Weights of a small contrastive image-text model.
Model: 32-pixel images, text encoder width 128.
Rows from block 2 of the image encoder of a small contrastive image-text model, named by matrix and row number. Rows with one number belong to one neuron. Each number is 128 + 24 x the weight over its row's rms, rounded and kept within 0 to 255. All counts start at 0. Numbers have three digits each. After the name is the row's rms in percent of the matrix's.
After each neuron's rows are labels from the 100 images, of 14848, where the neuron reaches its highest value: "patch colour" is the nearest of a few named colours to the mean colour under the peak. Only what is clearly more common there than usual is listed. The data: made-up waving flags. In brackets: how many of the 100.
# fc1: MLP up (encoder.blocks.2.mlp.fc1.weight, 512x128), inputs 0-42
# fc2: MLP down (encoder.blocks.2.mlp.fc2.weight, 128x512, transposed), outputs 0-42

fc1.356 079:098153091111067125127135135109124173123114128128126067126100112124133119113170162109120142092091110154118192083100115139078119116
fc2.356 068:124139133132158129143141126128121103121174126116152149156125134106134132139105098152149158114122170087102058161158107129157131128
patch colour: white (39); pink (37)

fc1.70 098:133118120109097128152112143156132150135178159148123118117106133156123149099109108144084173145098096149154128085163151129060108112
fc2.70 076:108160168137152141104119114128133084100088071107117115142158123088119108140134125135152093112148133097118155154101085122155122154
patch colour: red (96)

fc1.445 080:098119090146100140130118113085109140148131154147114114137121125150170154111131094098145119090133132173099154117177152122101155131
fc2.445 075:149139154083150113151111118126118120117125093108182129139110149136124102089115172132127130122120100109119085146094112146134123102
patch colour: black (99)

fc1.191 090:123135154115098125152096160178109135110136135107149169136113153112113104089142118133104155150087106093114129119134125099123150092
fc2.191 086:114120124137156111139142107090133108150113114134116113068145091145127131191105174141143111117176126131141106149121118156131117144
patch colour: black (81)

fc1.274 098:123135142127163151104101100146107155125113157150143161158172130132168181100104098130163120109144118143129095100173123150123166163
fc2.274 101:145137121083054120177175158132124135110149131146140109107132089099134090131179192153129131121090121099102166155099132094117146110
patch colour: green (33)

fc1.244 105:153098127154140151143117066158090138144147118148128197154118143141125138113135129140098139121140126117151120137110165105108112156
fc2.244 094:094116093117133130127116139128125137135111150146109083139126149117121153162100124106098117116108102142158114055133106149138123111
patch colour: brown (59)

fc1.449 086:145140108092119135163116129132111186085148160123141117098111112116099151129190179154121211105123134171131106103134151109074126124
fc2.449 084:130099116178114088096151113127136097144157112139117130137138133078142140168135087096135099121116102099121100153122128152171103191
patch colour: brown (93)

fc1.302 105:134153160140140166119137140154120114079124125097110164143149134150136105062134102088102107155148127108128186121126119082123157101
fc2.302 118:113136115141129111155138139097121128113148160130081108101133111135136178129115127109132170102156161170115099129167143133115141138
patch colour: green (51)

fc1.275 086:127114123129120131137083068182101140143134133099109195155142124178131171080100113137093155119154113137107142124163140130107168127
fc2.275 092:129122079074089103132159165101114128136120110144112091113114152105113151139158154111171127136085123102148122076114122098105107133
patch colour: green (53)

fc1.111 111:126074137180112146144112096155098124135156117135144192158116151139138125129146120142131139104158131135143117161115136137107131133
fc2.111 123:106132126098160127102134140071127111142116125145122037107135140126121149155109141106130113125107108133156084087107096133118087120
patch colour: grey (62)

fc1.450 104:118101136097135103173084110137129148115144125104128122120135137148195103125092134122092103139148119078140143111136116137120160120
fc2.450 105:164165123149163153065149129155133056120153172107152134114146122097087141113128138139140143140123113159101094143119186081109108150
patch colour: white (82)

fc1.447 077:106140112142072140120126150111105149112109136117100101111103119113140141129185147094127109088112107104113200089101140105135136143
fc2.447 069:130131105105157135132150152122131140128154117099136138151128114086127128128101144148155155124146148108100081136144098131126133100
patch colour: brown (47)

fc1.129 101:132134183124134133148111116130090128140130140136121183150116148142087142152153140123121129142131119121138138127157122106113113133
fc2.129 110:112111104129091108142106122161147166128108124123152108117131116135163095157118117125073079108133096117117151110136071146160176122
patch colour: brown (54)

fc1.428 092:151146166114139141129123132155118114079137153084135186145136138146117115072142143132091144145114092096097125127114147097114166119
fc2.428 105:092120089110141133128118126093131126155100094168113112089149126110129155160095093139161112110172152164141107124128126166160123139
patch colour: green (56)

fc1.27 098:113094157185129126165078060134121164125120155139130161167136142176118184159129097137131131122174163150124127142145118136121095147
fc2.27 092:087106104086118115131104124132126125129095103130139078121134145105125108170127146100128111126127106102127123068072128124142112125
patch colour: pink (38)

fc1.89 091:152198162157135145129119116136108140088116132077120160144135123180082102087133120109105141132158132095141145122164120106102188078
fc2.89 096:097127108125129105126113137072132098126146142136099096083135137129179166118111153113141138119153112173109099148123146123132070146
patch colour: purple (41)

fc1.286 113:151119098117102123144150155178142145139196150149120129110130138139118149086101133145079153159101105152165131122149161128083105119
fc2.286 086:099157153129134124120115105123148101105107067095120123144146136096136122136143107148138102117130156094107150142107066122152122151
patch colour: red (67)

fc1.130 115:099088112100129147144156152130130145117108111162131164078143137147128123092104118134132136115136130126092100139122147127114178101
fc2.130 106:087137089142115096096098113129120142146120128099120056116124159128150137103100141134106101121146106128134121062125100133110127117
patch colour: brown (56)

fc1.361 115:121094114165129121148138132109132123126141111124123151089122172153163108133121149138100140126131172125126101132147191108125172114
fc2.361 125:092123086096086093149087138084128161126097102142141094141122165120113124120141133130130126115141111153167130084096120125092118114
patch colour: grey (78)

fc1.267 106:147099145106144084136122124105154123131149122108114125105124131107102111129117143144091152148139113151107116110080134132112075106
fc2.267 118:131132122149092142146146153149122125121114132143165120141126089147145129165137114121167114108089144080139174171154132116185123110
patch colour: purple (28)

fc1.335 072:124120120130130135116118142130091093107168168119143119143119137143143126092147156142121157112136103116107124125160142103097104135
fc2.335 059:133159124113114145115113163150116139106127094116180139159151142117097092153125126135170126127132143139136132146082148119140139104
patch colour: black (92)

fc1.40 093:132123113109099140147138157140144127122155141133077144146150097137128144157135100111143127130148130093117107105163166087080149177
fc2.40 092:143155136087127134149119086141123134146122090119202147184124153103127115109144123133119123136174114152119108122059102132152132106
patch colour: green (91)

fc1.329 101:126117141153151094133115126103156129134143109117126149106174185103099094127142129138067150153162118143121119102090145133114061141
fc2.329 108:135147117157103157158162121173115096087130149106150121124162056159157107139156145123127110096113154094111151144169139103158178121
patch colour: purple (45)

fc1.205 094:112075108098124113119135128173155125156135124156140089114132130098156141181105144153145130101095106155132121186074139173151084170
fc2.205 096:116147147134129138147148163116122129094154169107084143109130108128154139122121142094133140136161136130116099134169114108107128135
patch colour: pink (31); white (30)

fc1.118 099:127146148120117134125146098176096125129161136123111188102151152066086102136144131152096120152142110135124133123126134088127102158
fc2.118 113:124139119131155130148137128091144131114145134150127100122122099132175185166121077107129133109154159154120143158130095163201158164
patch colour: grey (72)

fc1.412 113:146165175160124112141077142083114129128136133107115124140111151163089120115111127136142149111171159107109100087130090129101137104
fc2.412 126:102125102145098102167158145113121139110150175136075119120110113120167159151138123117136151109111147145128133153153138110143126156
patch colour: purple (88)

fc1.220 100:091117167132107108155092110125148133124131106100144140153104186155178088130123138135136111111113108089110134093128093123099103099
fc2.220 103:166142121145160158091179148113139106128111124152093142097143095112094147136121129131148149146137159168164124152153148136110109150
patch colour: white (51); pink (38)

fc1.283 097:162150144111148153114122125141124075117137136096118122134129094129131148137152192108119133132120103110141122106114125104149083156
fc2.283 097:095120080132116131118120134151141143123144120138113158113134150106108123105133097158128141123139100143119151132126148144087150152
patch colour: brown (86)

fc1.219 101:119102156141099090178083121140139139134135107115106163136131168197154087124112135122110089130154107061151120118144105131076152126
fc2.219 102:143143091130169169078154111135112103116160173103135128109122108113091151093113142144159178116123137141113117155158157097108124145
patch colour: white (53); pink (44)

fc1.508 098:122090134126107125160109134151135137140169161143103103115082146178134159110117121128082147140128093136130139080171130147072120110
fc2.508 077:118159157135152144119108102126132105111107059123143128164116128087092123131124130156151107120153173112108121142111075122152116134
patch colour: red (77)

fc1.370 088:139079141115173136139092118163087103117147158134132100127149088138146177124108125141115162135101125112111154155153161118141121105
fc2.370 083:122147165160113147093132141089119121151120139176171143164145151136103137151127105120149124141088109154124132112116123121196105147
patch colour: purple (59)

fc1.149 085:141116172120117131129115171187144112119122142115120142103179090169161120094121099099111130151120059077132095142132136107139135147
fc2.149 088:104145108160111152130106128131103184121107084104102137151109145108102122139107112142151108113143108147154134101132100152099111097
patch colour: red (60)

fc1.77 088:132135142102160138158128124188118142133155149112120175096146095124139123115102083119092155124149134143091128145161125105152154158
fc2.77 089:148121176092161137103125091067130101148139126165149097134109133150114118135148192149142123135124120128139132135097138111116090124
patch colour: grey (68)

fc1.400 087:155130107123099112153148140163138131127175133153119135115131154150135134082092126135070149164118091147150124110145155146061122122
fc2.400 074:092154138147136121126120133147131132096100087110101102110152117101140119167126129135134116099144166111122141164133079129128163143
patch colour: red (45)

fc1.140 099:103143138111133162135166118127129131094114121144108166119126110131109136079127123094147124131154097105113112109123110129104165121
fc2.140 103:118138093165111130115105155124136137153166163124055106129122163129147173112125095107117140138144088170128123077146116115086097154
patch colour: red (34)

fc1.26 094:100091071137118148121143119110114140146136145153092098131147096137137174157128122105155110121145119149121145143199152114116113144
fc2.26 094:143129156116131128149099114151113127134138092113189145148099153127138100099118159123110106148136103103103089128073115151167119099
patch colour: black (58)

fc1.388 097:105110138102128124164129117158116115092164135151119139098154119151136116123116159135119123157109095127139164155158149108103121097
fc2.388 089:079139185146128145112135150063113138128122148147151086132125130147139124172081089120115127133109139149120145096132112129192128113
patch colour: purple (78)

fc1.150 099:136084135106133134169108136137109131134145139119104099115098100170165135134088150125097133142155132109152162124166132144114127108
fc2.150 086:099148133102116120144110100095148112106141111165173134144118170115085101153154096160121152152142162156106116155098154096144127160
patch colour: pink (34); purple (25)

fc1.318 087:140119129127081122173122148139140152100154114117122155126106151148153111162166136107124124110095132071150119149162165108105138130
fc2.318 080:099135133149127117073097138123096131159129079104154131182129134122124149117087126117161144119147134145116180132088086142103086135
patch colour: pink (41)

fc1.362 098:096113107157115156130090140166105103127134168126123130141156126139123129120155129129129137104109079104109119090110158095129118177
fc2.362 081:107140119099119119144104109133143135122124088125194152188114158105133136101127116144116155122142147158122121158079133124138121126
patch colour: green (97)

fc1.433 113:131085140122103130160126152168123137143152160153118125109096140159110153086113125129104161146109088145143130093136148135073114120
fc2.433 089:100161140133144136091116119121134099108114068108121128152146129088126115121132116131168106122133153113113151144106069110149117139
patch colour: red (100)

fc1.186 120:138148173120122114161102127130135118108151133120122140129119100113139111149151132129103119153122092120126165151128127109148072135
fc2.186 114:129139066125139119123102127138140146144094112137106069113145164125103121127114127140104122122135135110168141077105110135087153148
patch colour: purple (25)

fc1.483 093:120108133099114124172120119124111167115152154136093107106146114100147146164122186106117143139157138132140176141162155134110119134
fc2.483 086:148109116112150130103127117145145110132122070118159116156141144090109133170126126123142116124123119098101096152091105144194112145
patch colour: pink (46)

fc1.99 102:157086150161123130155116096143119120139144130155142161179130121129170137149161136147145139121170134127155142145137120117121061175
fc2.99 092:111128143152144121082081115147127128163093145130128061119154167138111130111081135115088105140124083118153106062102120145123128101
patch colour: brown (66)

fc1.184 077:140150126151119132117109164122110125109115162132095107081126092116119144149167133120125128114086115117089178086125153103118137169
fc2.184 075:124132114099147116106142135121125104113139123129160129144123109087111145137117160126167168130146159111124079166123121130139155089
patch colour: grey (76)

fc1.80 109:099138159098136165139131157151106105083141127118109150103168098153154089147129141166141099152163112108142142163120139094111130094
fc2.80 113:083135115132126131146092167090123140145121143139099110121118153140116150158100076117145152132122144157148135088133125134103145138
patch colour: green (44); blue (27)

fc1.154 108:143155125153140111114138124133111094098175163115113126125127117173125199086117122109097172122115140123119120114174149073101164146
fc2.154 096:164134126092088123182149126145115129120151137139192158190140141126122107120170109156134126126113087109097121152093150100139125112
patch colour: green (91)

fc1.19 092:125135151125142108123085137140119131101123123115133128124095156144146128096131156140135131118102076069106125108113126095128112148
fc2.19 093:174136126124119139119157150130156125143126121205099127138135095114089178178135100118133145143116170159140124141137147152149141145
patch colour: black (43); green (43)

fc1.48 100:083151091151116139122132126099125155145137154100068096106136097141124159132121142097155121106183108144126171122156120122104133133
fc2.48 090:156147161107142105139128117151129108127129093133186180178112143118113088130133137166134125130129107089123093152101126141153126102
patch colour: green (39)

fc1.389 092:151117122147141120147129149146139106105160138129140139118129126095161150119137103118135134133130141137138089152132164099136096136
fc2.389 085:166159083135099132132139126180128154122096119111149132111109113134128122124120129154104126105142096135119135126128117169109186093
patch colour: brown (95)

fc1.145 090:128100092105136078122134102147149139153126109142126071105127118095166137181123139145122124097091104124128112158077138153159080163
fc2.145 080:111146154155120154148134165134138127099146168108090153116140102132143142116107109119123154129159155129121119141178125081090167156
patch colour: white (32); yellow (25)

fc1.160 101:172101137156144092126092156164139138112123116131088109096160125145140125149118163080089125140118124063124112107114153135110156151
fc2.160 107:118149123134099146140115126101123132150120105180159148181082149122070138127133109155123147124132116170146130153117134126129101097
patch colour: grey (88)

fc1.298 094:137086092102135125158111133120141118144144135166143111085121142099150131172130161162140130099124092144117099178075152167136079169
fc2.298 093:135160158152128148137157187149115127078159160101089138118129089115125141111127101108140147110128132116118102114167130081118169123
patch colour: white (36)

fc1.387 101:152108105120140129116120141154103128122142167122140112110116130109126153094134165115125158120115057145120150147131143128138110130
fc2.387 085:132159124143142129123104143131128102117140100098123130135123117093098149094143110154125171120131156121095143146136116109133127155
patch colour: red (89)

fc1.92 092:154103166130158123163094101106106149129124122123112104095116115127154117144126163109072118138138161112132144132146151149133138121
fc2.92 091:091133116148095127117143187138123155128153106152136139151136167118137161159129076131112138128134117180122125118085106130117092154
patch colour: pink (51)

fc1.413 087:143085125103144136157107118151074098133141171136131111119145093147141159102126152148138162156121087118131135160142165118128117123
fc2.413 082:092128162170118142092126132105133124125129142160177129172127142135113115161117118111151118132096153140136137131114104124166117136
patch colour: black (42); purple (37)

fc1.314 100:141132106125149111143119083176107145143121133084131150154134100182095148081108108123116153122128131126118131138119107118141161100
fc2.314 098:084127111120096114146100152056117135136154123134105053104095179129157139142138152124159129138154156156140136119133121123105099133
patch colour: green (38)

fc1.224 087:128115105170139113115127137143087125140143148125088109114149118127118167162099132078149143123137133127139122113183143144110132137
fc2.224 090:168104133104126140137128125134136125117144111149145144127131115083110094161146160128114106172150119104105094137099135142153102115
patch colour: red (31)

fc1.350 120:115148149132130162151142128147123151128110114148108198109136163138117127121147107110114125140142083130087099126145176123096150144
fc2.350 124:142117112123109115103150115131122119108131150098122031112129106141110114127111206138138103120097128098138137092139099134113133090
patch colour: brown (49)

fc1.402 097:165139145113116104134134105145143166125096110134141138151119094119110166109131129112132145110121143120116119122137100131096126133
fc2.402 093:117117127129140124132106144109142101167161149141100093072118191139169116126107134102128124134142125136136112115100167122122100174
patch colour: red (34)

fc1.502 086:153102176163142093174100114119113112068147140070136137137139143154144105153151159137139147123127155105110131159144125130143124103
fc2.502 084:096129068129109136092153149140131170130101109124122102092148146061129100164121132145152131124099131135176133105106139145111108118
patch colour: pink (44)

fc1.346 078:117098108147107147161126145103119152143128144150093097127138115169136126160160131088138125105126103123142149139187178126107116132
fc2.346 081:159165139102132130149111110136106118143164094119180137147116165121119117087133148140135117150139135129094103107069129129147098091
patch colour: pink (57); white (37)

fc1.83 104:132112138145161104093146127100108112109100110108146152111129111094146140136116165105172113093121126103098113160139141119146140136
fc2.83 127:136118110150115087155075137162138141138106131167093134122109132143108104113104116140050106153158130113130175124135110140121163142
patch colour: green (26)

fc1.55 115:108150176120112141164128112136108135136128143128116183123113161107078129131166133101112133153116120124127140117157139125118133136
fc2.55 116:146115120148106109131117112162145136131105132122148103111108108164153133160091137131075109117156120126116171133145092179154165110
patch colour: brown (54)

fc1.511 098:149089120168119118125117102127083121102152133097131110155097138145177114118119169123120129121133134110154157151145119135098120117
fc2.511 092:098133170130119120112116134101119180143093103124127093121125137149127107102074143151129112135121120133150163117132105149113151075
patch colour: purple (61)

fc1.246 100:091139142130096098164092138157125127119123104106162131165153171158135111081131127141093125129115119083135134111132127093121115123
fc2.246 098:176135116127152145100161112135123127098105109112128136104148085114120119170127156134140108137148135131142113130103123137135135130
patch colour: black (65)

fc1.161 111:123111112108105129155106149148129142156186177146110115118101135157119166093125119150095175149108102143140130076165132140071105117
fc2.161 087:103173152131146130103120116131133076103109081110160131165152132083121122133125122127149093120127155093105134145091083124155133165
patch colour: red (90)

fc1.480 097:161130116110132128150118154172134145116139144141133116125104142127123146080125130109092157144111084133149137121145155124096116127
fc2.480 082:122155131144126121146101122157125109125105069106086116133123137099104119122118114140113127141159181101128173157126071148109125142
patch colour: red (91)

fc1.216 103:119119142104150120123143096123140127139156114124109180103151162095104129129107136139072148173144108151107132101100136102145053134
fc2.216 120:132143098153091133177146159147135137088129124151127095126145068140161120173155110110147114107136157109122160153156116139173179142
patch colour: purple (25)

fc1.369 107:129165133128145126149130101137123125117155154128111171098148148145118136105135156103107140141137094120143098143157151103085142136
fc2.369 128:138135128113128133124137110119115127107133138115169084122114080147146095145103170115128144081112145098088164151134132124178150096
patch colour: grey (76)

fc1.17 069:150138123153191122121139128135090097116152173107155069129138080141120147133131120141124138111136095125100110142167149092136119123
fc2.17 063:126118141136101156164095160131138140121143103113189162175124175120105077124139105139148136141120111112135134133085128134124117112
patch colour: black (72)

fc1.448 115:094114151095125160141162169131137138105118136184099185070132118111148104121122114125115124121125100130092081122132171134104178129
fc2.448 105:115151109142129097091101094096118129143113122107103042131121167134102122106113167135125104137126138105131125102108085144092133111
patch colour: brown (81)

fc1.200 097:128112145112138121155089138140121127092133131115147142135108127160174114089123141123078150121122121109151131160109140126109149112
fc2.200 098:161160120145156132066161130132121059115149150117155135152122126085113140148147149125142117105123123130089082112095112107126120137
patch colour: purple (84)

fc1.242 101:121134128115144144169130137143123156126122100137103168090159134175115116093121121102118130114132137132100097162144180118118144117
fc2.242 086:112080164153129144095123124114123120142144155100125037111107133118113148137082192137152107128097113126144141087142094138133083085
patch colour: grey (68)

fc1.133 098:119129148126153104169137133170129151119125149120126148116146094108136116118114071150115140114135122110113122144171130133119193120
fc2.133 099:138131119135195138073113080095134093161127148155121089069122135116117128147129177141124135130165117163155094104104150143095104131
patch colour: grey (69)

fc1.47 104:072121128139096100116102126116157143141129120105148138145100178171164140095118129127114141096120106117126109088158109105105103108
fc2.47 106:194134126157143141123162150146125129130116113166089131108154103114103161150138107118132138160150155144132162139115155129129144166
patch colour: green (80)

fc1.72 093:146117151168151122136123097140090133130135134139088152121136127134115128164133166091136107120157128070098084109123159132122130181
fc2.72 087:110091108111140109119078079150122171168105092167125141169082132110124144107105112127097169129121144117142178118134104171120128147
patch colour: grey (97)

fc1.10 101:133129140159141164112081124152122146126107163154130185137153130148182163104115105132156108120157097145125121119171128139123166177
fc2.10 100:149136131102073121159166174113107138102139098134130083137114097127140106153160173144148126141104171076128197160123093114133135092
patch colour: green (30)

fc1.167 118:138121119162136125129101158109136127122136130122098125065124157154173115127116171131092131119107150126140105134156185125117148106
fc2.167 135:099132106113080123117117150094121140115116114116166094161117125112098135095162153128166128113103113143150115095092115115104104092
patch colour: grey (92)

fc1.4 117:092100183118119166137082168114108099135135173140113154105058111129106148147117135115142113113104099116106115142123092135133134108
fc2.4 123:170127122101131163122141113155122148112129122134124125134128098117094122122165165132166116156119141107104170130088134151140152151
patch colour: brown (76)

fc1.497 081:118127110127179128121133108105061099118127146107169082099111105103144118106171157117138140095146103111094138157129140080141124117
fc2.497 068:106139158146123129092094134114137147115127098133169145163129163120080092125087099145131162145118154146116136136118139140139126105
patch colour: black (82)

fc1.403 101:092114132114101086139059117120154144147123126121132133131089167201156124106099129139109126102094091114149122104145120137101111109
fc2.403 111:174131096137152140097179135139132093110120147144108129110139073091103173160154143111146134135135150144110126137132161120132167155
patch colour: pink (40)

fc1.310 102:128106146158108138175088175140134132122162124127070155115103158190151093133113147099095108131155125071149132125166128140074165104
fc2.310 094:125167136086148146090156109091115127128121134146161141135115106118076149110109129163167157126130146172142129127130119130104110096
patch colour: pink (57)

fc1.214 091:147132101111149151113144119146088101134167177106151113133110106127124136099151147135133168112127093137093114117160161097090111135
fc2.214 074:104127148117112093125093130137136136124102071115173139186158152110096094126113102107135119158119150116131157142085109124176143116
patch colour: black (95)

fc1.323 094:151107124140108124124130117153098156105138121124118157138129108102103123167163169094136112109138115075118146160122162106092123172
fc2.323 088:120110146128177119082100097132135133187106113162138139159103150120113167144065093118111134142137136125137123124103104162148119127
patch colour: grey (64)

fc1.372 117:140149140138135123106164101162101168131139157125132189104162166109104104128118130135154114134127112111146122121151152120138125185
fc2.372 137:148144122112119133184148156105129109106140123137141072141096104113159137157159145110134123132146176125104173177124100134171148139
patch colour: green (33)

fc1.338 082:155121103122150135129134126124073123126167173117132097112118100122143119108149127146139163113135083129085124124153157105105102135
fc2.338 072:111132158126117124132097146126120131115103079144199147177121169119093074123102120127151121134136139118140113137098115117146113093
patch colour: black (91)

fc1.56 109:143137130164135101123139141169134103140143093113131160098163201112120112123148131101099123152168103151126130133109157115102069139
fc2.56 107:166158092151116176152163147167122141110121122118137101120127048109121133138154123095153150121086145079124167141142128155163153117
patch colour: red (43)

fc1.165 104:132129164123142116157115111150131130136152171150138143168163103156121189144125097132148136124174139134118122165148084132109087146
fc2.165 108:067127096100106106140081124110120141122128129116145101137133151115128113115151122113141124100124103130124129090103133120120125136
patch colour: grey (95)

fc1.75 100:102130138127108126145059135149122136118132122087110121149115130163160096122092152109113114133140096048156145085109110145109172117
fc2.75 105:155147110138145165105158106137118058085137181131148144103138089132097140102141159166134147131142125153122106166143181068111134111
patch colour: white (80)

fc1.478 084:143120143139112134129141172191123074112158146147134112158169084150112131166145098118153116123099088090099096165128153096152132148
fc2.478 081:134151106148107157141128095130141169131149107120180168164087170120140130079127092126126145135146132191142126112088126129128118114
patch colour: green (70)

fc1.64 088:086102130133118102143062100179134140138146110111117183153162140174132130080096136156092136123150116121128130113148104105104125121
fc2.64 103:131153057121148172119165150130129106094129130097118111099149087092124168102150168113177163092117146128132108104151158086133147132
patch colour: pink (33)

fc1.376 102:121094115172124116165050119137127149136113127122107152124132129202135168118121123156120159103158164141114134134160131132122156099
fc2.376 099:100123096114106165119131165101139151122127106102126054095154134085149143173148138101178101152116091113130134091096126151152081123
patch colour: pink (29)

fc1.174 093:124155141163139120123093112173112142134120149122127187119151195125124141108146129137105127152147100154143124128175137122102152167
fc2.174 095:135110119129103114141169128146109120122128104134144087146128058136148160141129146108140123098122146089108175136112090135188135155
patch colour: grey (71)

fc1.454 095:113109145096123130161085096147112143114121121101124133116113150157177093113117155118096106138130114108135150099124126133116169106
fc2.454 100:159161119151152144071164122133133041086164179110136132128141100103096163120144131134150143143129119146095094152124160074133106153
patch colour: white (75)

fc1.71 096:135141109093159137099145129120064085108134163108147101087098094086145113111170173133145145098115111138098110159154163090132137113
fc2.71 078:101124179131130108113085134118131140137128106111192138164120158128089089136064092124112130123105147112137158126104122148155126104
patch colour: black (41); blue (29)

fc1.285 087:156134115127141122123136135145071102128153170107140130135092113130118131094152157138139149102115072123093118121157172097104107118
fc2.285 071:121148140137122130130106136142121121113131067111157132180165153105102112117133124104153128170143171124145160110081137117158122142
patch colour: black (81)

fc1.195 101:151097128145135111139154106137124162118152140140078127097132132115127157167099139081093121153172132137147148144152163155104128142
fc2.195 093:127149142107116116131096151115147123126126049114177126172120149111099108136132113157157159143118150126133114166101116156163084119
patch colour: pink (38)

fc1.344 120:103089127098131109166102101122135168124139107107118107104105142158174120117072134126088121131155137130141167136175115141092152113
fc2.344 106:140160141146139134094144118156122067105131120141177145166154144106073151130132091120123151138133119153095103151090142088154119155
patch colour: pink (48); purple (42)